config.toml
model = "image classifier"
init = "lecun_normal"
weight_decay = 0.03
Rows from block 8, named by matrix and row number. Rows with one number belong to one neuron. Each number is 128 + 32 x the weight over its row's rms, rounded and kept within 0 to 255. All counts start at 0. Numbers have three digits each. After the name is the row's rms in percent of the matrix's.
# fc1: MLP up (model.blocks.8.mlp.fc1.weight, 768x192), inputs 96-191
# fc2: MLP down (model.blocks.8.mlp.fc2.weight, 192x768, transposed), outputs 96-191
fc1.154 097:112083144208127140141111089108156149108101178069127147176111131115158118097116129174130132027107114148149170142161122174101121117131148078169095106169169168142144103163104099137123204145138055156094060171147135154150154108183128083181107072177117102201085148103091143077111097130129118067
fc1.155 103:133093136177137144136128098095145104132151148158172139169100110167152141155080153136154106083120130101107157121169089111108160104129124117107157135097119112135086163188122089127145088115134189143113094117175114188169121114118123099114205110192086128057097083124129082101089133136091110048
fc1.156 098:129137109127100132096167113106095112151060137136110141177088166172160130175099151143133153071165104105080099158119088126137107142143097131131162149086132098193118138118103104085088201090139101193125068164080141133129131177110151082170153138100078116111111092152167175128158140088199152115
fc1.157 096:149082100094095101154118092151109199135184108075164113152142102151150116162089085159101085102109067189097203083105142144134203141173136217149126109140102109164158087117105105112152115153140145135143162119121138054094136134131133076113096108143124132051115120130137111178134122109177105108
fc1.158 095:100125141115119063134109125178152107133087099181132123117113087155121146141122175125072083130117142151151084120159178108142115168101124129165123126165101090134162135118179089165103089111099113173149066170120145055168172137122103017149152128165141124111139128165127132153165089138079119089
fc1.159 105:137165136100190102131194089104084130090182100148131121194079101094143115143144083133167095164126116151089141044088163148110106086132103117160088154185150153133092065115153137112062138147106113088086089124134177086129132090102128096157134114099111132183180173139132108151124182146191079079
fc1.160 091:092139144098166108128132138105140088120147068127136168161103141132167165103125115081099101112105138154074185156145081141132125168078094140135101111107068093096133148176153127122090195159086115100052181176088110099141157102119114099169200073130129138120137109109166104116150095179107120147
fc1.161 090:180156124106091122086121176160180133099125192195148075138137130125126124152103134121156212117116126126091103195108086106076133132148116084185076098180103119172187138134118029086144150135149144140094123174139164066091057131092086143188125135121124099141107109080134168152129156122100167140
fc1.162 099:123132168118117146174125131128159152116081091147141124137162116137111102103081091183107122109191135136094130096093114121143098140097123082123084182079175148138141078133153119113137106143082129185093114136068095183135094136191170193102134124138126128189092128154102129146171136145161082101
fc1.163 085:147115135138098136122185113139151080132141145113110149162140143158074075150142138163104133141128083139104130128166168085153122089077123083135100107128114154119165171112195165247122111107131118133101050117102122131106139119142121139199152066123139108134108156126197192115140112203159161181
fc1.164 098:149106107134097124168104163103117165110111165135146129132133152107116142118089157155166125148108090124086131113138126092172143141119047002163107147146120137140117079117123102128197160140157124198091105155135138123108097170120138122137159104194112092138148157106219100161176132110123120142
fc1.165 106:158129070084076099140164129133160145062153140150171082120102064117141139201142117124099181081088128119121117095165120129126128163116141107081071134143095143090130154135160170156134185113087142131226182102128154169156167153162136125104142141121178141105147203151095121135142109118152130109
fc1.166 108:149153118127174147119182123140124124130131151128162050131153122105169103091110132130176128148183145121114120143117153099104130082128071109149167153125110139054108142141112119082148189186022094070146127147156131172119146156127143177129148151094178098119075161091177165144141087173142083114
fc1.167 102:126186101083068091114113113112147071144150163091079112104150136087097150199122170121113125092125095120185085113175114165175072091082089128092082130141127101131119059147139177128125184116144123080139103118153156057135149085134147122143181183212119095090130091129134111167143125158171122048
fc1.168 093:184114160148051108095081127101136150129118128159130186107114099112142108141070107111127148093164115159143076158168115110143150091109199158103131107064048110131125159128154157164117134112108195139163153154130190206108150123152164155092139097177108157169106154140108127150190094109153177175
fc1.169 110:176120085074083120210091157127200117083136132104082047173146152129129131124126122093095129122101098187154104137098139079114208134142063108136142134181182116178134095171140138189112102198096090137071160186070093141134100168138047127152134067126079156095125174165105137140128141073119148167
fc1.170 087:119065125138087134177118155102138087064117076126127074132145105107140071158133109145076105103100133130079136118136094129064152177074130106107118107148147135156091123166174084182199163112108169177131154055085128144123123170136145119094103125123110164123110127100149144137126141079129114137
fc1.171 097:159167125106080152105119138104169109186136118101100120171173163121195113156137170140099132157103096156103122135175145119030083164111125158147128132143113104160145105111096180075164139081136090118181090073107095125128090148065146153089155128175124106063081096119153138172130148160144089127
fc1.172 107:155082109162189164120138092099112141079139084143178173110159113165148156117126153144127068082148153112082130100152161084137148131085107073166158095138145138072122057124093192157148132087111159021107173079126117138155178107112146109144125166123109145090115142147023139139161161077176132120
fc1.173 097:148127167111107119121165166127101174146146095144184111157128100207118101108159185110112093118109108120149177121166106134138071145126150188126121155084088114139157125190095157178149153165138150033098116134080111094155118183080111126203109209132094149063098118151116146104142075121159115153
fc1.174 105:150077137101110155125144111122111125139113163144134147097063178106148121175182140144151149123144149143084139198149130147078108143141084093127210143129125068163096100094197107120173111170183112153161200128137108059138097152189132131123120148124104085033120151136161107102093109140111146157
fc1.175 097:137139162087179094161134066123119131190171156153105158183091088169151132107101174143118106088130100124118139112175117125121157169166163152130128142144096073108142148076194117090103130097198094088093097136092137172149118130138095077165160126080096025133097186179159106168176097108162163176
fc1.176 096:079126093110103078182120163126159156114099127085131073138138108148117162098154134101105078095087136179099116140161154163140168208104147059100058111082127186109115144074089185142185095091106139153129123115123130122119128111094120155117067085151160139121157147119148104122113091163162182174
fc1.177 103:122137134052167127145139072207153139126135172171159123120105136144066159233110135185097099108143123139128125178147076113118128116096132118121168102144137136130143166116129119133142129112116170098098120076114105131104163068151145178118150118121167085135085144137078140109155188094142091136
fc1.178 102:091078113157144102086145107052159084151098125126191090094126079117155112113160146142149125086123202181154111077143084149170153116160215086177138140111108063121088163076194168129115097137131132116075126141117135137131102084129137132110123089138056123112157117108155121136095141124111170135
fc1.179 097:109109117150113091112137111132203175079112167154104202142114128140173201125180142105155113204144122156158106145111116129186122148109127141119131122143103189111127128135178123194094158189108152111121181071102180145109096155129142146117145112076128093115174120108123167083136125125159111147
fc1.180 097:066153163089105086104146093093141132172177189093113089127116078124130101130101112119226123074126184139140172167131156098104121120084132122084123097159153169154090109122172113087119165118055111100100140120126145128093146120137148162095140119116088140120138177073155112117112102095112103158
fc1.181 104:164152112158150140117213155132148122155181150053125154139137157115103051100173169136113149110136116085158188117129140096199181154153028106139118142141165116080131146142112090147141061072143044138096091117171101107077113170130148075154129088127167095101141117176125111118104090167167133108
fc1.182 109:127181120127130148159148090093108157143067115096158137112068172104069159180066160119107174127088154132138112094165085059173147105119129063169118136032100100152114126130110131166104118164180093099144145142071082154123126156103117096111137128153144124119102064117162097180132095124107202107
fc1.183 107:115109201111139156160140120106117130156104133085116122095129176153118080143135141165157063170138118094173080137125142120083179131147189127173094166128121129058117096156136127083115122080127195178118145123143099069115114167127074074155017111130198157189068186149125094122099157161128098199
fc1.184 105:097158100127083103199116151165101096124162133084153123178200158113141145119118154108139123107149096109140138133192110092146167122126123117135096125151143183076069130101102161167150125135141103127122140129157139114094106187144161176160126162163189066220138127127118133110135094161084145156
fc1.185 088:111148135115171125126116153107144165149127145143134210118143125138149169163134115137128136137137121097096118159118141128144127090130111141111082140078137120183056169098187168101168120110141182123160108163096153155088119079084131151163177102101139072151124182117174085119152170079151076165
fc1.186 098:205147156091184176151152152141099134131175093129139135192116139159118092136093137082184089113108189134111154162103106153147118083133141103120103147146113170189189082127116179109102132161169132149119083135152101123123145210092100164079110118160107177165096171135152122101134123135119160155
fc1.187 093:157106156114129148126134169111160159137139072066162113133168104092139144132170140130131086190188128130118150095069111133163106130115118104125104149111063134152112107128129088047120148102140183132155128134099106102128136096149225076121084129093151096116171129129150168146118029081117091110
fc1.188 105:120114062181136133152113134146116093112108155111137066196156085140122168162173071095125120139120101077097094099152184181084182115079079095145168151145096148137159144165188170164171162112166108159188150116201138067097108112137144138066056182110147133153158087117078138191114114195133164099
fc1.189 094:114078120082095129122068200168103117149156105146201109114169161116170068142104154105165140133138061132163141179128105107137182108155121075087146132102122136112135135143105121127165108118129128133193096097167115129105098142153138165113114122192116112076150151134085114134151145109143169147
fc1.190 101:109163128117115109097173105124122149098155169096098148108098161154127145133171127083135180182119096141129200213163190160179153125120126133124102132158131141148093169109083103135141103124117097064133115096120119180144117120112158162132114120137081154135070125127166072129127096134144184188
fc1.191 099:066174158086125153185144120108129105105120125067092158131142137138148128121169126121150168109043181167124134146124084149126129132095163141152120157136111112121114175182139212113205126130111134171102129171134108070103098170158125099098081150135085086149114102157184076135171144095133121152
fc1.192 095:153075088126150116094138149181088135096172174114146086128128146125125164111186128123103148144107142165156126182141103087161145100117174078118161096085150149174171155130114059094127137094133186113199087131123188161163148083094099138139106136142127169137169096126110120119118149066107137234
fc1.193 101:089101143154039120180119184152147111140114121160113098171137146101124128090151111105093089081097107079197138089129141123112179122085118167182132147104140132117137128146125190076099168122219141104124135092184093133121163086149099143127142175161088146148229088183158147101170126128168140074
fc1.194 092:157115117094141132113040141145162080115099156090080106154147118152063106125144117152194114117142142153181199162161123173099160179142108086134180115122198093133110145105145152192125161161125135157182169118127125085118103129133160104137107105096078106139065076108149098069095053150165112110
fc1.195 100:132092149121166142085092160149135104147115120169168101224168146126162125137041116109112120142083142061118155081142075185090099148113143090118134177106143178157115122155131112158104096146099078128135121163172141121088147127129170175141151126133065072183152128113139108093087103091148161069
fc1.196 102:140151130132154172119091093101120088150146080143133111109137139093129144092141128098123170133174156082154151104136095182106093167143125130149155169092157095130131093105083101174104174111134141121139068098023076100127164127217086090141136065113094132143077141152094119127118126165115134104
fc1.197 096:049114111101093098144080169140155144085179094140174116198097136057087138118134128130108087158171155135102105118114134141114107189112190087097142107101184117142135116153091122080158128087144095119100120165147106088083165189039175096066159122081120112131085125160140102073154141169135113163
fc1.198 102:194168090102135119159141173141081092075134119136064171152138160159135157122094077096164124074086155134119211130141160080069116166146191106144120143093074142149105089152151124144156115189093146113133145122131133089107111188172112073125068155090183126060149099109111109147106131137122126166
fc1.199 095:110136149118066103149155146117127162147122098117137148123173130123118136108129133142092092109126073146135075153114109127128099181143094180160092064157136159113139091095144137132171114018128135194081110139116117150079100144153157123102095180097136172125113107112098137114079157113109113109
fc1.200 095:139149110097147150094087127099168143120157158146185109100118182171149153172135084143082145100147113093106167114156126174072120095143101118136123104159126145049103113190088117149113143156076077093122101174118117066146152144141083117120124112184184210101184144092162108125098071149161146117
fc1.201 101:171151101180159146128126176076071151165151147148114145105101126082169118130085124167051122073190090144181123126133090170138097109125132107153134138151096125066208142149166125097179144124124096068136133112129163036125071096126110144130162148192115153120182087151157180126121110113169166089
fc1.202 109:161105136110156140155151113183154054152162110077113117100187140135134092173177107108154145131138126143081089169159130161158120108072064152182179126111166114137127114140110097141092162114186157120125186157137121124144149170182124154146132142161138134174119090125146149164162118087132102086
fc1.203 105:181128129021129163149073115065178135147194126103112107087136131100101169149168107094149146156169136139142168144152155104131076196115168137134100153130089101125119132128134109097134140161125138168157098161151098142087054168154115157092126099173099120152145111092134183109172099088146134152
fc1.204 106:148158124136127140165119110154152092139116076174192138131141165100138151123168142051145141154093079090166116148125168126042149108123084094163119140166139174087100096096140094131067203122132176103185066151078090183097169085120131159108116117103093121096149137108127131138118151105123123101
fc1.205 101:173153068141149092160137127149108095074153123095108134151090110055165134126136141161141145119180111142093139094119153111093124151150134058121122061051057180103127130149053120179178140123140093147166129169161116198200105112184089095161118123130132162179149095112109170101070103114131181116
fc1.206 102:062139143151161183117166130175170100154142120126121095161177164104132133106171115055141108073145134135115119094076082123131157098157081129160080134117153145118091120167145079090123129117163086159074143137118126136093191100146156157090138074148092098142107129056150111133064146123155176044
fc1.207 103:113125123090126129145098129102139154115122114127119096157196182096093162109130109145132086133156116166113194087121086159105158185071051086086158091134137136106125172141134109151098129136118145133066133102097148147140174129131093152059119144155084177192124136124130077140150119137164084145
fc1.208 104:148096151097115164165159075126159101125147180068120173186112205160097066175103098162123137170120182145125185104151131070068124121111108171108159101116131151127126061097158110101146114120129130109096163152112114144135155138126071075092125125140133137090106142137174140067086179075109098056
fc1.209 089:094160175116141148112113159108084125093122151101137105113150161141093116104071162164128158129108108227153180088113102127149163134077168115158066151173137091105106164144180106127155097112152077145103150099159106110162118143102155089097169130083086121115123175051122127116104140112121169113
fc1.210 096:202157118105120150147080169140098143130109099135147126155144150135116092107123130119111125135117155103155094051140153121150106134165189128179168170129121053113110170074095172140108069146164067137131211153115086182156131167145109095128116093086081147121097118104116138201188097127125141148
fc1.211 097:155128162125102169066089129099082112140182149154139101129115169149085127132131089177047090134139135138162117087161148169187110089141093139127145200157117155122146103130098077113156090137152124197141115077113127108185141139132167097128120193118160139126130129121107113138135106066178157168
fc1.212 099:170116109157150110111167138112155209108126158087094114117114020142137074127122066141155161117107123185114141128105143104149073134146136078122121148075148105101102131103145126086146140141094175142170152166105088109165097159120156156118120126123135140100155066084126175165076172180204183140
fc1.213 105:140079167107099103166149099104103119118122148113091083157136131123091081138150139146125099123160184171098087128132125105167147138145093117131140138122201072151068084050108158052146140102140120081130078095101115114141100130133120172089150123178133086110071136104152099132125094086066111120
fc1.214 105:098175105157131177139139163108108101097164148109111136086081159133096106137106125081140083117082110115145125116103137105117122174110097127090115151093141133094137164132138158129143198142114128153081070153075159145075123101129118071110132095212146112158154120083108157130119091143152186164
fc1.215 096:154095148087139126159125104114101115111181138104145128159142140151088051121140120114145114052133106145140124093098046140120132041141082147109151148131117125186083143088146127116104114099091155095177134189141197115186161126113107163079121131124086066086153175152188187138142052142070194134
fc1.216 099:031142145143093117048079127080075084127129133137159086142112144171158081085104127163084133133065158121160144118129135126095130167107205152187110139160153136122147173148096176094182082168134181140114114143151126064126136177141171138121157141112095096124113118111069145154152126119120207108
fc1.217 107:072137079102156140167047098130132161166130172162149128131189118147106135147112168140066162086117092160168131158165110156170136163143129140166108133120115124090117171119190130083166124068143150084126122112112099180183170117105136127109100130121031112087153136121098102113139158170147100146
fc1.218 103:143136142118106133170117126139131134095128093166119076165179127143144148115138096060160080152065147169106169169167078153070143156095091127085159133106146130108125123084130138121160145220152139142098138160125073161134045099145122108129176177112115146087143109051106172091107123139137137097
fc1.219 099:136123171143117115137164191134073101130127123131133102135089115096105140086147119088170161095150128135133133108132126086163106093151117167156138116118111086089104114131142172087140108143148131192097120130083155146108151133094112059069117091140132151147164175099110153139105143060158108173
fc1.220 097:172197079114129095140137165163141098118172117093112162108129125130124157125163122102127142137114136108098162154081177161152148103133131176090123147082163163104158130110115161089116149080139127128125083176146135122082153178153152154156146160192108138140180103122112129163152070144146096096
fc1.221 104:165131116149124143114073152165123146167103127177141115191102134150178123097101215108146138106135134207210135163167179136119187154126165115113099110127165075172114102059166124144124177093138117137126111146120097099190097174149103136138166075112183122051091136141117150118146138100065154186
fc2.154 103:153125146101139114179074123152177127065158088145168185195092118131141125140111097131100133155094166095122189066150144175125125136144093160094149090151085154120175112168105109143192111090136137142197103125131146110178134098155118155151126191158110174147062145076147128033148123153146121107
fc2.155 100:109130183093107170134123114110157156118126127094154129112141171127098095127117160093132105156142151134116150107165125121139124124106155123124134142077036143086158116123147149056134123117093169089145106135105139078138109112173130099118110181126106143186168176116067105074082113097098166095
fc2.156 096:102153148130132096109118092118065071119092104159136139112152160202136136168119113151113063157074098177113093105120164080148112099152136131134113154170092144129177151125123125146108125105156069153130124154087109141115148113177171122079118175100144159120100141144079164135183091087155077152
fc2.157 102:138139082109159122077120150146111180147136131107164151161170126140135093079207122176090101184113088165106149130141148158101186166062173121162163069170089044130186081156126100119200119136121155159140166141059105146164171158135094130130153106150111099141096136130131113144121108124120130107
fc2.158 101:135133125116165126122078120168187175178108128132109208149148149121105111082152151124117127082087166073125091096109080106066156146145122139147138123159171133211084091161099138112106175158116134152109107129094118116124134107154104052182166202084182174114145139141138142099099141177177198104
fc2.159 095:094130153207126107103100117133072112125149159148105134081122087117146154151141149038138102140117121120079150175154124127044175159086117124075197070110110143139076061125154128115085116136087141164117138146099110138123112089093072086145123130125069105108116144143140150167159133119166145109
fc2.160 104:150182072119175144162072144099106080110095100134144110085134124117119208118091169143180108116160159143165210123107120151148180115149179104138182148108141088114133071135122086205120177129072159135192166147156170124137119127115059114128122115144115119192113093104136114099175145096206129131
fc2.161 096:139114148156164135161142164125114128143124090115184062102143142133141123072095104142134155166066151162123087158223155107084153089086148198112158116123148139129169066104106148131098167042140099072136148140105074111122073146131100113102129138106155144182160153118140061149071149148098119114
fc2.162 096:159152175110152183193127098116181156064100106096052101134179117141098092116112131129095163143189110157128120163168153082053168189069116060105132104110091185164155127138145123102096102097129150099110141181154108112156134119128144095159096113056132072118131131097160116115089160073123137189
fc2.163 107:125099116085147124193124072122105146178082144056140125151147103129123158136194145063155102136110124156175119111148038168114125125086106083164112165187147190085147146133156122114177097113173127110179159098115196106114106189122081161063118091143138083171130138146112179143160154139155110081
fc2.164 098:187148136199127148095158133117123138125132117101160103100143170147116070090117062151123132137143118141139184084161159125181148081141130165160130148138127078078046139114130142128139172216120176134173216103114151111124121130098151125100128166101124111150108142116143150194164140148128202190
fc2.165 112:144106129148158162110134085130126119055220097141125114130059118107098154093116121088108155104173139086132132142092136105152092082170191138131100066130107118218123134088167088094096144127142115108123169142137109131123133150093087085086114114121081091117139150134162132059144119093137177160
fc2.166 109:129139134157105130108145144104110188170110163158125140131071109140109145104126153168105110109096113120099110113111081117148094171123155114160172119186157130167175133162103204112125110113125116110116171126119100105128106104150150083121072130078141158134142116120170113123083124176192130093
fc2.167 103:105100118080048185139151133097109112186133143109122148168122100117132112094154119173164178138118089161148113179151093125085049115093190157114129113112072134118090115130121134138129100138127142145116120127119078112112074122168137126107161144188164130123149097145135141113160093183184139138
fc2.168 094:041136168144142076111137116083090125138152071111165163152100163076131042154115138098148130071147137116087139108143120125114121103050135127151130153178110082108202159106141114130118110098120157130095152092102171129126117175143177076109179127153152081139109134165138137137142161161149155144
fc2.169 096:108108129044097083127118119149135180131121091174149160192085076153122102191171137164127133119114166130099115131131159138151133098142136169098135138068068085138115173178154116130164146100170082165145172140113150077054172143150109112134091149123159150085127151108175082123165110114142103098
fc2.170 101:150130146143134103139136076142093117106128056134118093120098190110116163111122102076021099087084155131154138159054141085140150106093101108102136167185080152191093111079101150080113125115175118090078085102136158102101144137075147124075115117130084193148126147146083179123147106169130155098
fc2.171 090:118092084032146139124160129121145113150132121138118097107105087110128116134157095135106120111073108183155150178150082080154071079090135143122121102120123148107145178171156142089125172146154153125150119127152122119125085106141158080140148057120111100143110121082165053221104116123184100163
fc2.172 094:116107118171152156172147124149185140096094176125152183108099131168097128154146177129111099105133116061121151072083069126154146175116169138153090143105078130078095138049135124133126096144126131162095164126089102181127096087136108181145108137112161166115151143107177155121041125055118178148
fc2.173 096:090059160165083131193104084103119096175122149104129096125156174107193169112160140084186193132158143157120119072083161150132136125174147079111147123071146168173177120129092137137120161083115139147108152119146131102128086155122092109132129108079155126124110060137094110106080115136174197130
fc2.174 094:174132159136100095133073124114101142079104111105163104077110169204087143054089137124130109161135055116145130132174120142097139147118117108073134155120145096039153210140137100164104136139162078110139119131094081111076064164130188106069099163119123136160103084115137129142118101143115162092
fc2.175 091:114106107166205128116124143090125129090072110120123112125134149106091105215148206154132095112129125059117106117098106107140058122143085128065125091105159182172130133136056101109164078183137069057125125089175106106121102141121061071104159139153140113097208139142139084141089128128133139162
fc2.176 097:137138095158134131139133131156173112137123126144068163091088115103090107142105128113092157119161166151205075142141153091203148162096119105116168104105099096115138194090132142172074144102079092133067140191120111125112148132143135140085037120072160085076070118107137102083121096156087126127
fc2.177 102:162105092110130157122147127159149116044119135123102108146098131133090126122071134125099193158117126127120106132135110120056098181189125160116153134133127106210193105097117169161122154061134072060059133119078114063091162173112147101180179125126123112125092135159076173098059123170148125127
fc2.178 103:142154116044112093166110154117116114159132112151136171126196123111119115143122172158173183127137112094185135148044134106120150128149136204128069127145137117110168131141160159173101106121093129110147112100133182117098145188182128111140121106088067124131151158155155112058131129080130127120
fc2.179 101:062174159087093161116090143225127128123092119178147168100128119154151156115134178166160143156089160142154147149146143091124174144155143141196146153134103098088156168166162112145168150109189131138136129155129143155115054142154136120099111121134143123085134128142120130169113165142171132101
fc2.180 106:144118101086104120084166163107125171101144082144056134130125109129199161084159130129069150120163192133116134088081142204088128170138162114055143119125157145114135174143124093079137118163162118123121112124120094160136095111082113179144121115091170150094120120181099119081162103148126099182
fc2.181 099:079144069145167102136106180135141084119115138137116109120162101157079176154122101122183112172142058095108134149114177130138124133138169117091141106090087148132106108201135138125070138113090184116109107122123151119170164157166126138128127096087105072091141172109156128075117097142141118136
fc2.182 094:117099129082126177100108106130081108118108100118085123055106100122179085129178124155079154122107150174135093172137100167073112100141138106116132108093152202159121136082119136121137134159158175134194109199135114113121176142137144123138160124165141098132136134157057081140223174061128174108
fc2.183 105:118114098094086082158098080128179152128099113166131148112096127168142182130115139133059145147125109158140165153149129160160155193129134120101109113103073051129175161068128148187152165159129109112126094157091128148178093112107098108152192145211101052144133124106162172100217128112131052089
fc2.184 094:124112132116105066116142145082190120089140117140069069143106137158143099203137105136103116194172138159108217185186121152044143135095115132120125118132082099160123123171117083109112092167178140125096191171109127164127173078096216133154128128123153084156128058110096139188126134108082147103
fc2.185 100:106070163076120127138071142103136097116086147142128117177085143127143165097086120145156049147086109132158111139137126171146160192110111068132094137118130126186179125112122160139153117164135048150147134161175106133116054095151104143130159079098130085096115142119087158117098140130109153126
fc2.186 101:129151142104180159068115153122109145170151075099100115161115144080184159101104133183141128164100099126187186089158128203076141079149099202148127197129166152163132133130122121145097099135114151102119137042171171155079117194090121138148135107179114123097171125108152120146077128088175113121
fc2.187 105:116136127140162188174072131170150185165129106151150126139102142112119142098126136114137111125090107104148130117168165052105094067160080129154149142114101124143122114074158144100184122109187111101124133113187122136125157121038188159128135135158185037133136156168100075133165099095130132126
fc2.188 100:174074107131164142096144051180102143169123100233153130200169187115141163130110055134061157141135128172168118143120151139140140164162131121103126152171121098106087160130126144163157119136110140129110143118061109117147113038123075147108148091176192124107125083143143092121112157133160110114
fc2.189 103:123111093146153146118081152109116132106129145159153090141128132145141088047186142140098128128168063137085124204129109073163173147102116141157110070158146128125137086133116113111130119085102146147085131132084136140141144105108125181177113113115038144144191185097118140114121114142108175192
fc2.190 096:134161104119102097109108164112217150096073176109114189163118118195089156118120154083076126129107145139127199080121109144129114213204119121162091086147107151103117147175150152135107095157176154160093055122092159102167097177123120112155106105079123135131161129165123166099099153108139157105
fc2.191 098:074125119089081114137116145114095056146075177121076053088133117123060140171164145121105175128138156159121085147120095188157149127099143108148114116149113131091098154108130122119116079090137115159162128098171147114186093144127088155157188136127135075071079112176076097158119153164066106154
fc2.192 101:166147112133222114139118108178093156152125196110164056146142156109178127079150153086131102131134148120191106097110100098100160038096087138116135075158153128163090084127153114154111162154124134139117108166173097162129145077115105089111127114145122159181087105094137073128094150117140116127
fc2.193 099:101102110204122107151086081137162118083037153158154140165156179145135081120155089068197065178129130145094140125132084162124069120107138122155127114134110118127105160099180133174126136104142120136154125151102117105118140153057086138160201135135106122157092168134063094172118129072131147104
fc2.194 096:142084122110108119179097103117094119126087119133121187121203124133084134186045112119100127131202112123104144107132165141142096058157107127158116112119121108092112157166183055133133134134132131100123101103126138124145126120099169145158114137107131152133102090128086078107116132100111164114
fc2.195 090:060114140158100110099151140110187078094131114130137122161104132170122149103112095131127084124148106140109163178126121122085075142155077099098186116079156177121177118119130156130100122197156091136100135124111137119105116138098115053088145104126132153113106176123063186193185133093141147110
fc2.196 101:091146115163142133147091104141105122153103099138131143124146045067152163168099091101208119138156086098110134146131155102065121140162184099155191176126141164150172139179112101106056173095079078149171073094181159082096120125105100199148110105161147158135095148136114124116113164145097167100
fc2.197 100:129042149158067130124157101140127193065143121150130121179122167083178097121117138094069144084107118123069110131165085143137148134160091144131132106173167117137130195133109158113128169162138085189102133149122088156159059106139121130137135092127118133169120133177096168132085132193133175129
fc2.198 107:100127083100078109146138163071102162159093081105116142179180088137089114120166137145137185162152124163126134142121108079149156115147070140152172061129160150079140111144053139120177161163126162174114115135173147179102156155149108107160168080163106157153136108110184137128161191163195142136
fc2.199 097:108128101189089165122122097164112130131145100112134173141133127139069081127136119140088114173128104103139121152120107133141157126138149119120114157170227091089132121123195034160109110141133133126154114126109087116140167153114160121156122117178202202129117138168128008105162156125143116127
fc2.200 101:122101113093129183074081154116101107158110117155094092124216109148156147142113122143136125142168132170112153080189070139090140103131127157144144116124117130218110102146122126140156125115111114103057070139120138158073140145131140150077095186141075207132189125115144114138129197067078120135
fc2.201 095:121149117146094074092114109177068127131125144100157137131149100134103110115100084123136170090184144187171129175149107068137132108144119145145113152137117154089149149091176130117106210095178124117124132065140120096093129150113140124127168144128098090151155117166160193149076106118120199180
fc2.202 097:163110141147118169137146127114131149165080133131180132087144116067109183096088111089156122114179102190147089105171141110124112156136137159098151152148172112094109141114128163079153077155117107139171155145144126125060150089093163130112093078108161077154182130109095149147169105107136159072
fc2.203 091:110108087079149121109148130137122080139123121172137112094144152173159112124091154176111098196152083107092151124122092110114165154087123130089109118196098127148070102148153136132088048160199134176063129195126176158080142110125141162125146159144133149157112171178081109103128183128108194122
fc2.204 099:151142057090117161135096121110136087123127124153076103159185130144112102112107172080192131115114140177123135157094118134136137177186045163130091066128112130154125168142120175113099128087113154136184090090156093139089158176094065171097128148114088152143129056138102157122164156167133177137
fc2.205 109:118054092116159133120071106088150119145103150079139106161126116136199066164095090171107113122154120117121145088097129093111132121092118094125123026146094137118128183167130110086178130138159145088158151119108092124101088098182147099097126158103099100101109213136089162121149131081158126215
fc2.206 100:086157111120052152134122173180127136137123099134148081083168118124075152195104170122149198112106127154129138104129133104108132136068106144091089105144135148128122169079119064105127127074072140094149130098169196162089138111128100087125125100193066129109163129096142060102130162124182141125
fc2.207 098:117142120169137085126175062103122118098127173148154102108139114155124103105144120173154085056164118123221090132194138152153140126096176140131094169089110124118165125144180116146066198105096123152163147137125126095117204130092030111171098068141111133146097110101127140119137157134151053116
fc2.208 098:163125135124125142056140157051113117072134139078051152153130137086131115151106098120081126138123115069150141166128174112100176092160149134103119112071117160154127183130162103143178054090170076153141118157049068157132165092124118179105123126136136123101098105154135111175178113142168171118
fc2.209 089:103167125103137167151173152114124084114154125150132135065105084147113104100127113112095127153114110142110061129023111143173131129162132154133114068090149132219163153095115072112091164073129122087146111156106157170089129097098101185168121085186072144103138089130120134149059162161092140173
fc2.210 092:141128161206144125123132174102100122084131143193107100093090114080116147136161133152143116157089137167140129165095169142098114102103102153099098097127125111171145107060097059167145136113177079182197155120164107124090178166098121175160159133153117128140145076190120120167107128085161169199
fc2.211 093:126115154145090105165152100117155138158140175162134064160064084154140099115132102126126139191092162180104158082136221087113101096134172135157124072149115111086121136156179157127149110124159061166165131170103145139169100124053152125134235127184043174136137180123152115164130136156146073139
fc2.212 096:135138119138101148101145097102116094120188168104085165143159163106116111161092138070102135111142117147089134122155188166163133143147163115203193128093130191077141134156161082164099101104131083089110111096121165094125095132183148162109131225160123107039106085169150143087179123125143147103
fc2.213 104:092151143143107137114124160151084153068157132140164103101153125149137103154105049136143175140109173103131146183109112102127103107101047103107177127164123111124053111103126132135161116148143146192162133130107110110187109093107101149139160061150115190130084144103125096110109120140138155112
fc2.214 097:116175172141159086136141134105137102112093157121075176109168118152116162048134147168052111163092122120152132092039129076149158132121152133088102156090169080119097136104140111104099140083121073123119141069090121123077100161163147178115171096176134176137145133179114091169142129108170123228
fc2.215 097:127132122178175116112130137137148141111175124154147109123182059128046175119076077091134156121112111132163089053132148144105113151135166081094132078119046170142107100171128090167093113120127107116108115062095142141142143147118127166089131145085160198091118106109185086136114170084177116071
fc2.216 098:086141153125100073134124156141158139071104089153107112181142049161167157138084126111074115077157125163123162150122154149121078111088116175179116103115125141176132142135103119146159154185145113151088103067148115089140164116046143121086113071157119087165128136178115167119089127063083134152
fc2.217 105:166102204082132090116089076126115059132119118102089156157072115161085131083189131136162124092154183129081136120131130117157156125148122114157124114145119082160119073156136110146134165201125117136156156113108150163116080145176127108103134145181169193144102082150094157096143200181105138096
fc2.218 092:194170095154136106143098135122173148146156180113113152120115134138126148082188150083136170111153168160127149127100147172132085096026159072141075117145118162163160136090136128162074176109062049128095135076110065135168191116166097100181137134128147161179129137093086140158139088112092137112
fc2.219 105:104176176132171125160096129141129129135131185104153095095192127106141148065129115087158105095132117121126140140111158161135101111149140106124082120130130107108150196134141185075193130153174117104079126181129141150104138166099071131130139090140069155141099163103082113083184201115092105165
fc2.220 104:106111199158105138117097161121060110093096082116120111100092159058129182085136186140110117102129154156131112130121116120095142084121177112071123133123085146113140078182126168124072101126138168134105107079119185126194088159065163109087107152115160153093121128116132174198150179120155180102
fc2.221 093:117139168077101118096170147193121141161093125132105132186124131187122103110165107109124117161127145136116113147075115097081172112148107120190138143162107118088099071070104132111150097145123139141137171108110126082119025213141144124205154123112149154140171151107129094079096168110173142124